From a checkpoint of a small image classifier: moe soft.
Rows from block 3, named by matrix and row number. Rows with one number belong to one attention dimension. Each number is 128 + 24 x the weight over its row's rms, rounded and kept within 0 to 255. All counts start at 0. Numbers have three digits each. After the name is the row's rms in percent of the matrix's.
# q: attention query (model.blocks.3.attn.q.weight, 256x256), inputs 172-255
# k: attention key (model.blocks.3.attn.k.weight, 256x256), inputs 172-255
q.59 094:113111123066103099143131122130136109137136115120120187150118127170130105156146167127132112105113141162130138155116145183146140123099137117128138150166116138145141096120099121122120085149127152143110110081142162139131084127141147143158154084104138114092
k.59 093:102127095139144136139182144110109152125169127114141118137119103093099159175117127129125129151136150147163132155095110169149115151140178095148098109127134135143102100086107139148149101153139096111134127109107135150158134150119159084165126110173130078108
q.60 103:101152099142131163136126122144115087141115131126132119148120140142112073110099100082146116166109141171093099146142074162112170156136136140116117082152114140132152098130126116114130077144128133127137107099142172126118108124114142165112111154104102138169
k.60 099:125139110141166131138140091134083120095134133122110134099140122088107150156111112107102117130127127158135121136148141137119140150160135120118116099171154114134118177129123163128141127091140154121154160108208122146095142145114113094127128138125136092171
q.61 103:127148119143120196119130172148139124125149131092113091115133135122116140098124111135156159160092133126099100150121130182143125102116082095127132114135105100150109163106158119102096152106131107150176168144163194108126126147154135144151099077143135124123
k.61 099:123135119159080203082149098135121163151146127081095111125146076095100118095126145159101119123164126159155110106098150077143147103131146172143138175156139154078130144179145132157130093117115125132121121151179134129105149144129113177133131127132162119135
q.62 085:047128152133136124105126119116099118118145115117120127187140102130105135107152128149132075134097127143114122103130118156140105127116159159147159124101183115124081126121119177113122140160118089160103139166111139114136171108124129136124124151117137178124
k.62 091:111137111113122172120120173124189116139097110092171125150127152116085105109140138136142113120069123143140146101111105108127131162119143100154082156137139127101113097115090140182147133076117112138109155059163150178118158143089153124134091097117088133182
q.63 092:104150096130109120107148132136104157155155109133123111140106137108146120134082141138124094149174102146133113128140153163117143153119120095077128122152173135145130121092065155138104119148134176201133108098102125154186097093117122122138124150077094156152
k.63 091:079142100104132154163152158111134157146070132130138134105159133129119146197117137114139175138163112080128126124146116099098124147111125106103100139135171137177119149093106122172153085083125174106132136128112102125107151153105121102121116123131115132119
q.64 109:147122146136148122095074187098103128120127115115082137139148132127140135086124098145122124115123147121147088133166088158095123180110148168147121132141112123119107161131130113153153131101154099155080127110127131136094106099073068138100081133107105137126
k.64 110:165125127119148119155137093155153135096164139137161148131116145159120099151087153088140117125113116144138122131119153126109118092117102144092141145104131132168134093120122157104138163114124119106129117148107139147173134098141124125133121123107091111135
q.65 093:143145131126152102141101167111082161134122128113111163159108125162183143107115180101129123099156144147167110127123123120103074112156153117134159121122111117109116171135143136146155118148115125172081138129123087145154159161119122141122118158133181125155
k.65 089:126124143113070134102135127121151079098172134167126099108091170119132138114146126141142113120105070156136146143156122118117150123109141124126159099155145105133107148126121125117130128108125112106172089112135154145118096155098141144152104095130157128127
q.66 091:106099163082116135143124164154114102114134106137088116126139167170113138154147110133136179136119129132105094117135109120107143103172116089146145110134104149125141162168141150138106125118106143129114137095168130131107124079091100155128075119117118143133
k.66 090:116162136127122123156104126195109139117115100132153101113085138161152117150154131096138154149174130128167136112163150096125114150135129116122126100155138178139149131131119153093127111105159138103103145140138146161138091077154125118110198134147118129107
q.67 095:137111104114134123107146128158130175130109120143190152115143144139165150084106120111131077154115116171131094101105132098136128077142134125144164151107139121143101123125121098167149125146093117122132189113099108133077118101095088091119136117128141096112
k.67 090:115132146134131114115156125086066095123137125121075138102105134114121167117122120169151142072138125092149115112129105144142116156116159144111074080141143122143143107128090100132109163125117145121133112139109109117099118147091182130109103166092094088137
q.68 096:130173137082129109147105136072124097079127111134121132152076179159101128095184120096141115140132135142123149165110160125116125158103134154116111106119136116111136133101134110156134089116121155121111112102168156151110129069132137148089070103096107118145
k.68 094:141134097165139131130144109134141117123147141104125099084084101139108064141109154142124088135122120142118083122102136129089074117117108077102157138113093148138123175139171101077124115151143088112124117108086112107105121129127099122132097134124102140119
q.69 091:128131123153119113096156085097124108115116165136119102096154138124135135119164165103112111130101111125124137171146125125173117106112111154105120120116137151100121130145137123117106104132134105105100109110108130129079115110153157109148157138144100117129
k.69 100:089135130107132119082126152106107142125119150157085148137119127114115113111136114138135139114141121137128107104145162145141117136100120117116150099101154144098124133135111149165110116132107156143181101123094077062104102170083132119143100118168109139131
q.70 101:106164122150153145122124082126155165100139098155149144127132168137158098132158125128135153167115158164119130143135127146132095116099128138122144147117130127150156137123165167067141098168110154171101160112136163132169136152169145133124120155122135169136
k.70 103:128131130108103146137144150117108130163127133112107098124111124076151117129138145142084124120109152095122137079140117101096160103116152135134136128112125133150110076094161106090097143106128092118159169090063117147119111182128132133129168160110125112111
q.71 098:106139122079126173123123179114130155098154098164120165157123090088133092094170090123155156177149126148128162160116167159131148091118111188109167113158121119094145149124113085135122155154115115168146132144128127161112105088104120119124126136096153154129
k.71 104:112151091148146102135139132155161132137117127126114167135102085162099120142117129144122180092117100167116098100140123129144116122135131116144092114107144097150112148123107124137139149118155120116141126124085127136132115143097172081152117130180115109113
q.72 099:159188136154090114089109118116126143156101151099143119118127150111164123162159139064093136120104125151130174133158130136108120139164136149156125177126130118110126171146155125131168100138134169135100125096127159146114133151122126132102140123125132090132
k.72 097:085132139126124154088117103138135114138114170157079106136124157163138120110096138131132108133149104137145117113107128134109104118099144157108136124128111126183086133149122136154088114072102139126175098160086097133099133127126126162122112181130092130159
q.73 096:149174144137139108117131123119123127127121127122130111156095159131121145116083149092147102140106132145154124133134139102121128116124117102100151140151176102104117144107150128097131145149105135113098120105106128108210109129190109119124139165110133063142
k.73 093:130118152122132122098122154112133163146126123122072129092143106095130132112113136161123085090074123106130144168138128125152146162109173126141155120147119166152126149114108081148133106115083159166131107118119108182114120163133080150148139163108120147153
q.74 103:135151158142186143128105124148151131100080144111116135113101180136134165110157092102091147155125160170121138109110156134142126152099128121121135144132092134112100097117145140108110093099089167128100190112149182189161146171103120163135136127126166152152
k.74 097:171112117109053180093151116114111068113137146122125104126099124097133133110106168137131101164090098106135174135098120136106102097138151129126173150099122155128142123109179135130127153116089128102122100119128111092138139127113090102134159119099100140134
q.75 097:117114130060111143115115114129123142166139129126105122057138124058118118132155138146131150180117119162115092146135136102128115120147137126119141101178158134145116130109091143156116134155129142151146112146085122127103083128113147125115135102128129140102
k.75 096:100159112125125077146129145135120101129130136125136152123146095122125150133124145109125180106150085120141141109167145181123091148127133110138121129156175116121145146134113113136143145141210141150111128092135139119114166110098151102125116140140144120123
q.76 102:155138183088127147160103142087112128116120152133077142120152141131183134114107127117133145124138123133118143140167136144133145174113156172124142108147111118099109142117153127123086094100141112136127098123166135172171108137123142159112133144090125106136
k.76 102:193094113194136125151131131191156122158126082147183085147139130154138118147121121124128147097163115145151147172155137113117116110150127148132162144131126166158137132101134137127145156109110124075087133135125169127141123154126106135148145135129096093127
q.77 095:110139120100139129173146146132093148087134117152125137174142100147155138070100097145136130138166094138168109151174100113143125134142127134090162160118151100118098140172151127151099097114148132128117103130115146126150129114128105142143133131090170114173
k.77 093:129149140163125117132134155096146127103162113131143128129126065121136136146129136130150139112105164119098146132135123094136118171117122109156165091146111154103145184073151120132121102144132146129084165147173117159106110156106145127165177110101107127146
q.78 105:109153149082099127180181123138128148155137105157096111126157063116114123143130096185174173129155165121154081131132085127073163154158157102106109123159148171151146094139130120166116134100110126140142138108151186146102137136158137141157147101106132146111
k.78 107:142107124149124114152102150130135137058151070130157193131165095112135070140095166153137118157116127151094136122115165120145113105118127167134144128096120133058168155114167069082180107133154148140087153130135103104115115144084125105129125122112133139117
q.79 098:126153135136148149131165145172097128133103137135156131119139117109127145130103132153119172082129129192146101150142104117107135163147137101144130129139112153158082134098119130115113108143151144120089106160172151078155150167130105132160140130124116147123
k.79 094:167116112115092126164118091133138115135136103120167128147137152140147141125110103122121131146124181137150155111142178121093121149134126159139134135157135160086159114149148120060139111127118136103094134140171186156158086149138110117118155104094134142136
q.80 086:136097143159164176170154137090123103126149102129105140161105151110158119152134116122131125136160145127133143108144160108098161156119129135096104087142127161126090115087178116141100120122126125117126107118113141132120136093152164108093130114113093083148
k.80 087:132097139122153153125119133131102163128096163093099127104159096141125100102147108126136063104140118135117092117104182120143161094138155120133138135176113147135133169144171108184144124127120151108117125105095158140155126120144115143117145144157114171135
q.81 104:127152120154138093084104120164130120160103116111143139131115156113114101129147129130147109150119130160102096106080094160140134095110134180091098169124133148112167141102089152129141167154104150150123166118144168160147161134154160108125145147172159133091
k.81 106:072099128120124132115146166132143141108145155110115121157094138097132169125132116140143113113094160130134149136101127131115118083101134118132082135089120115135094132164111142144146146134133126098171113150077120106118187150113142148158089109110119188135
q.82 101:144139132099123111133105158103134125107158078133139155141135132124135135102151129096132169135101123150120166146158155130134128135085092174135145169153138105109134160148188129121094081119150138122133123107212118142108130142135108161113094135126103140128
k.82 102:140091115139143124110134099109165103152099140133114095125122154143135110175125137082117166153149128115139116091132145146174113111114104174131087123104133130109135106135112120128141136132145129132169147110089139135168109136137134145174138125119120069110
q.83 101:179110140132151124087150145119096158099126125113134138118096105112191122102115125155128113174145130120096142090129119118149085141118088132151175109139110131117090140134136095097113149123165142108132087129100114166145083113152143111125119127123150120160
k.83 103:143147121126125095151150130134127146145150131147164086161131135115108185161093087118109131140148142141143156157154120134160164126150097119132171138162147147118157140092119114173122122086128134142110161133137149146148128108100170139141130129110137045106
q.84 099:123084140106099150148142140166102109135112104128095155126149110111114163108152142140150066110143096120140127135149128131122124139133107116152101150143092093142142127140087098117153113129146149152133147151169097113094118178121089136147134141140120155141
k.84 097:140175122139157150160085097169125117131140123129140121094133117161152132173169111103102152153124120132144137113141170106153146158157094168135099145144153170122116121111176108100114105143124139077160143148150151169158093125121177136112158113151103104107
q.85 099:148081151095070169126129114099120123211103123116122143139153119067119110178113129141142085131143115121101100103154101149128136090141141095142120106104095158116145104121056129140139129117149096166154139193121095144083122109100126157108151127165109137124
k.85 098:118135130103112143138133171134098084131109084109118164147141142129113140163152134113130160152154144130142096110144125136117120162137094106169142111150132125114108145162148181092137130160144133109099096165153115154131142133162167131085138088143113158135
q.86 093:093165115154124113159132139121151115122152117139121122112130110156148132149159130105158115149170133123147167120112149169124106159109125158150150125110160122126136117109177142117185125102142155140110113141148056153113147140129114125067146174147144098130
k.86 085:138142176126116180080088116153179116178137160100137087131158085137141147076134131147101107140100169144130094141122116124133149134112165126168145105129092142109087140168113129134127135104092129133145143183105114117132111137159128144169104134143123104119
q.87 097:147104146109128125122147134137103134143118101149127160088132097130153118176128124101120131128140093096111139117108110103149113135142106123139133131144120115185115091137174157133098113151139139194119095084123099119109134093148123122119134144117095089121
k.87 095:100114142116142111162105131160136114125156142157138117127138152159138121163113126114071084114149153146135155134204143166162165124113142136129104137205096143144137138125128136157141119137124103143147115135166146161114103087135119116136145096159180115131
q.88 100:101105140158126114142154116144137102143145119144186115121095134123158132135165113088082098158069118124082151149092131111152137118149122121131133155120147118147142080150107120121156119163107137124128138108135137095106121145135115131180134136174163125131
k.88 098:074157168084113113127129138070097141146123128103091162124099126123136159119124116166107143090114136127128091114142099108102096120086142142128105107124129125118136128123133138118105161130102114133157120111124049162108128168095149124117133136140160140135
q.89 095:106109151113113107098095070133148142141145155087122094119127146118117097161154133108188125160127142143115118133114118079171142093107116172131107088128087107118116136120119158107112111127094097101141142119127097179097115106111177104125118108140131130119
k.89 095:146123113135140121129145183129108091144065149116111134143147099106124131153139079143109110134116097133126102144101088128108117111115150103136137117066097115143085143154102142170188155135150097146113125117099096139105153119123093156123144136147133116136
q.90 101:125124116148138121126168098080113064164147151175095129087073122109108131138092155114130122120099120146131128140143120128123172150124165096148101135113115149148114119162125130180148091153114121132146122132092144160110117078120119109122091144083095133158
k.90 100:123098130135190123128147140132097143128122157162113159110170118118148080138153167158135117125121112132111091137121134135103060137140177109122166106121168124097123149133109145136134144142104132167169079162137070124142151127153111148148094152169115149202
q.91 099:097131154113082158168118122118104097115180098157142149129161091082100111132133080111152117175157150143075098156134133147102150118141119113119096121164132097137101128144138097159125143133129105138156151102116178138145131085159115134106133108124113105151
k.91 103:127105105115090091133136123165133138131118122104116156103187133136118074151149155143115114115158133132114157127119144127157142140091132113134122147121157109159096075112148152127120133124186091137120154129121110112094130110154099105118134159172094083100
q.92 096:137171122132139142152157154147105153149121108149076144133141129098140140104119168114126138127111071108154135137207108123103121136144111138095188136132143127168106138121136072145128131093137134143073077130119121121145130108126119121117155155138101116191
k.92 104:210118121157150126114134112115145141141108166161115120074137154140119104104120135121141085144094120124096124096139131132156157148114135167128160152160165142136116128127113098147152090122094164136117139132170164160139104148153104115164134096115099093112
q.93 105:110118146121133134119106126158113133150088158099107066126177079146147133126134112107131122144124154105086104091138095094173151165089115136164143136103112119109097128112139127119101142143158093119125116140107121097105100123117158106111119131127169144095
k.93 099:172150133147153112157145130096091138092106081159148174206131111129115170162110074139138169124146126159158131152119137160116138128185090129136129133120134128136155139150115150142158140117128153112083110131153147113143136148093142149128132110098092068138
q.94 095:134152142096095132133118135136120147124104154140130160121166113097125144117105108117082106159128112155161088168160091137116143146134137143123143136158097137129100192161096106142106086096127125096135084118123149137118119072127090159126130116156057174114
k.94 100:120106120182140123095141165114097135139146098160127154150131124142112096153122151132137137107148081117110101085122131127169098137120139166096116165116120123110117162105163114141119103110141172131127080104142107145134151103134131120122154151086084104136
q.95 097:133120152107071145127154119148131133125122150107086086103114095063088122153155120109114146102134133154120131148081106112091161129082151147100146129137119144105133122138111132173110077136100120121171139134152123127134120078133140136108085114124094127134
k.95 099:128101101088130120069125153080125121152108167103124139146166096156144054125160142139124110128113115126121092133144158118158112131134157092164112128117161085123138107136131111093138158162137110078134146142098141134128158121112117109137142100146091098097